From a checkpoint of a small self-supervised image encoder.
Training: muon at rate 0.0086, 5500 steps.
Rows from block 7 of a small self-supervised image encoder, named by matrix and row number. Rows with one number belong to one neuron. Each number is 128 + 32 x the weight over its row's rms, rounded and kept within 0 to 255. All counts start at 0. Numbers have three digits each.
After each neuron's rows are labels from the 100 images, of 14976, where the neuron reaches its highest value: "peak on" is the class under the peak. Only what is clearly more common there than usual is listed. The data: drawn small creatures on textured ground. In brackets: how many of the 100.
# fc1: MLP up (model.blocks.7.mlp.fc1.weight, 512x128), inputs 0-127
# fc2: MLP down (model.blocks.7.mlp.fc2.weight, 128x512, transposed), outputs 0-127

fc1.398:128120128128128128128128128128111128128128101092128076090128230192165128128099128128162128171045128128196128128128128105137128171128100128161128124128128133128080210128128128128128050128128163128083128128128058128128128115128128128128128052132112183128128128116187128128175128204128128128166128118128110077128128128128128128128068100128043174128016128052128128128128128128201087128091
fc2.398:116128158128210128128128128129148128128064128128138128128128128159051128128184128128128019128146128023128128128061128128128128061128128128128063128057128128128128035185128125128128128084036128128128128128128128128128143178128178128128128128128128128128128084128128128128128128144128128128128128128172128128128128128128128128163128181128128128128192128230145180055128128128128128222137
peak on: limb or head (25)

fc1.118:128128128128128163128128128128128128128141128194096030128128205128128128128198126128128128164073128105128128128146047128128128128128128128128128128128109128199128128099128128163128082128128128128128182046128111128219174128151166108128128128128128128047128128128128128181128128195215128194169136128245128056128128078070128162128185128128128128128128128128094167114128128111128128128128
fc2.118:128128134128128128128128128128128168216128128060128173077128128128183088203160128128128146116128128128128128128233168128128128128128128128197128046048128128128128103108128128128128128128123186128141223128128128028061084128128128128128128128117128200128128128128069128102128128128177128128128128128128128128120128128072128128128161055128128128128128128090128128128128178128049079067079
peak on: body (40)

fc1.23:128128128128128128128128128128128128128128128128128128071128230128201128128128042128112072128128128072128128113128128057128109128128128128187083057128210128128128145128128194128128128128128128039128128128150128128128128128128128128128184125128090128128128128128128128226128206089128053128128082128128128128128128128128084128128157212128128183031128200128128187144128128146128100128128
fc2.23:123128128128128096128230067045128128128128128128128110128211128128128128128128033128077128128128128128128128128128128128055226128128128128185128128128128128237128150128128098128128128128128128128090128152161128152131128128188139128128128066128128078128150128128128128128128043032079140128128128128128128128097128032083238111128098128128128128128128128128128128128128128128128128128128
peak on: body (55); limb or head (25)

fc1.25:078128163128156110128128128128128128112064128128055057098128128128128128128128128128128128188128117128128128110101128128128128128128128098128143128128222209128128128128128128128128128128228081128183128128034151128207128147185101128128128128178128128128128055128128128128128128128111128128128128128128128066125128193128128212109221078128184128128202128128128228128128128144157128128128
fc2.25:128096128128128128239128128128128037128128102032128128128128128128128128225128128213128128128128028128128128128059086128128189128104128128128128128167128161128128128128128128128128175128130191128128128128105128128128128128128184128128128104128128119128128096128140223128128128128159128097128112128056128128190053175128128118098187128128128128166128215128128102115113110170128128128181
peak on: limb or head (49); body (32)

fc1.262:128128128128128128128107188112072128120128153055145128128128128128196066128128128128128091128181128128166128128255128128128128128128128128080128128128128208125128128128128148128128017128128128128128170173128160128128074128128128078128128128174128161143051128057128128128170128128109128182128128128128073057190128204128094128128128209072128128111128128128128128128128128128128128128128
fc2.262:128141128182068054205128128128199128128102128128133159128128136128128120156128128128128128128091128128128120102093109160128128128169128128187128128128128059194114128128013188119128128055128128128080128166128072128128128128071128128201175128128182017128095060128128128128128128128057128128086128091185128128128123128128128160128086128128128128128128128128128128128194128069128128071128
peak on: body (39)

fc1.198:128128128128128166128128105128128128099128108128128128128185128128128128154128128128128083171099128128128128210128128231130128128128128128128052128206104128146128056128197111128128100210128146128255176128128128128064201128063128128070128128128128162128128128111128128128128128128218128112128128128128128128128128128057128087128128204128128197128128197128101128128128128128128128128128
fc2.198:128128128128128128128128159128128222077128128178128128128128128128128128128128128128128059052128128128128133128173095128128128128128243020128128178128040128128128128128128128128128128128186230105175128128128128165093128175128089099175128128128128128128128128180136128128083128186128128128128129189172200185128128128058128119128128157128128128128128128090128128128128128128128041166072
peak on: body (79)

fc1.451:128128128128128128128128128128042128058128128128128128128128128128208166082128174107128128128130128128128128128128205001141128128128128202128128128084128128128138128103128128057128177128019128185128128128128128197128128128038128128128128128128178128128128245128205084128128128085135128190128128128128139079128128128128073093128128128128128128128128128184128128128100128128128128128128
fc2.451:128128128152128158128106128128183128128109128128064128128128128128205128128128166019128128203086192128128107128128068128128128128128128128108128128128128128128208128184128128058226128128128128089128128093212074205128128128148066128128128068172052128085128085128128128128164107128102128128128128128042128128128128128128128128130144173128128128128128128128085058194128128128128128128101
peak on: body (49)

fc1.325:128128176128128128094128074128128128128128128128128128128128128128170128128082208100128128134128128128128128067080128128080128128080128148174128128151191128128128128128180128128128128128128128128103113128126070047019128128128039113152128077128128128128182128128128054108238128037128128176095128128128128128128128194128128128128128128128128128070128084128128085144035128128128128207139
fc2.325:111064128128195149213128128128128128128128091128128168128128128128128128128128128126128128128128128161146071156133104075128128128128222128128128108128208128128128178128128128128128128128063128210142086128128128128128154128128128128128128021128128142128128128128158128128128021128089128128104245128128128124128128128128185209098128128173101128128128128128094128128004128127130089128128
peak on: body (73)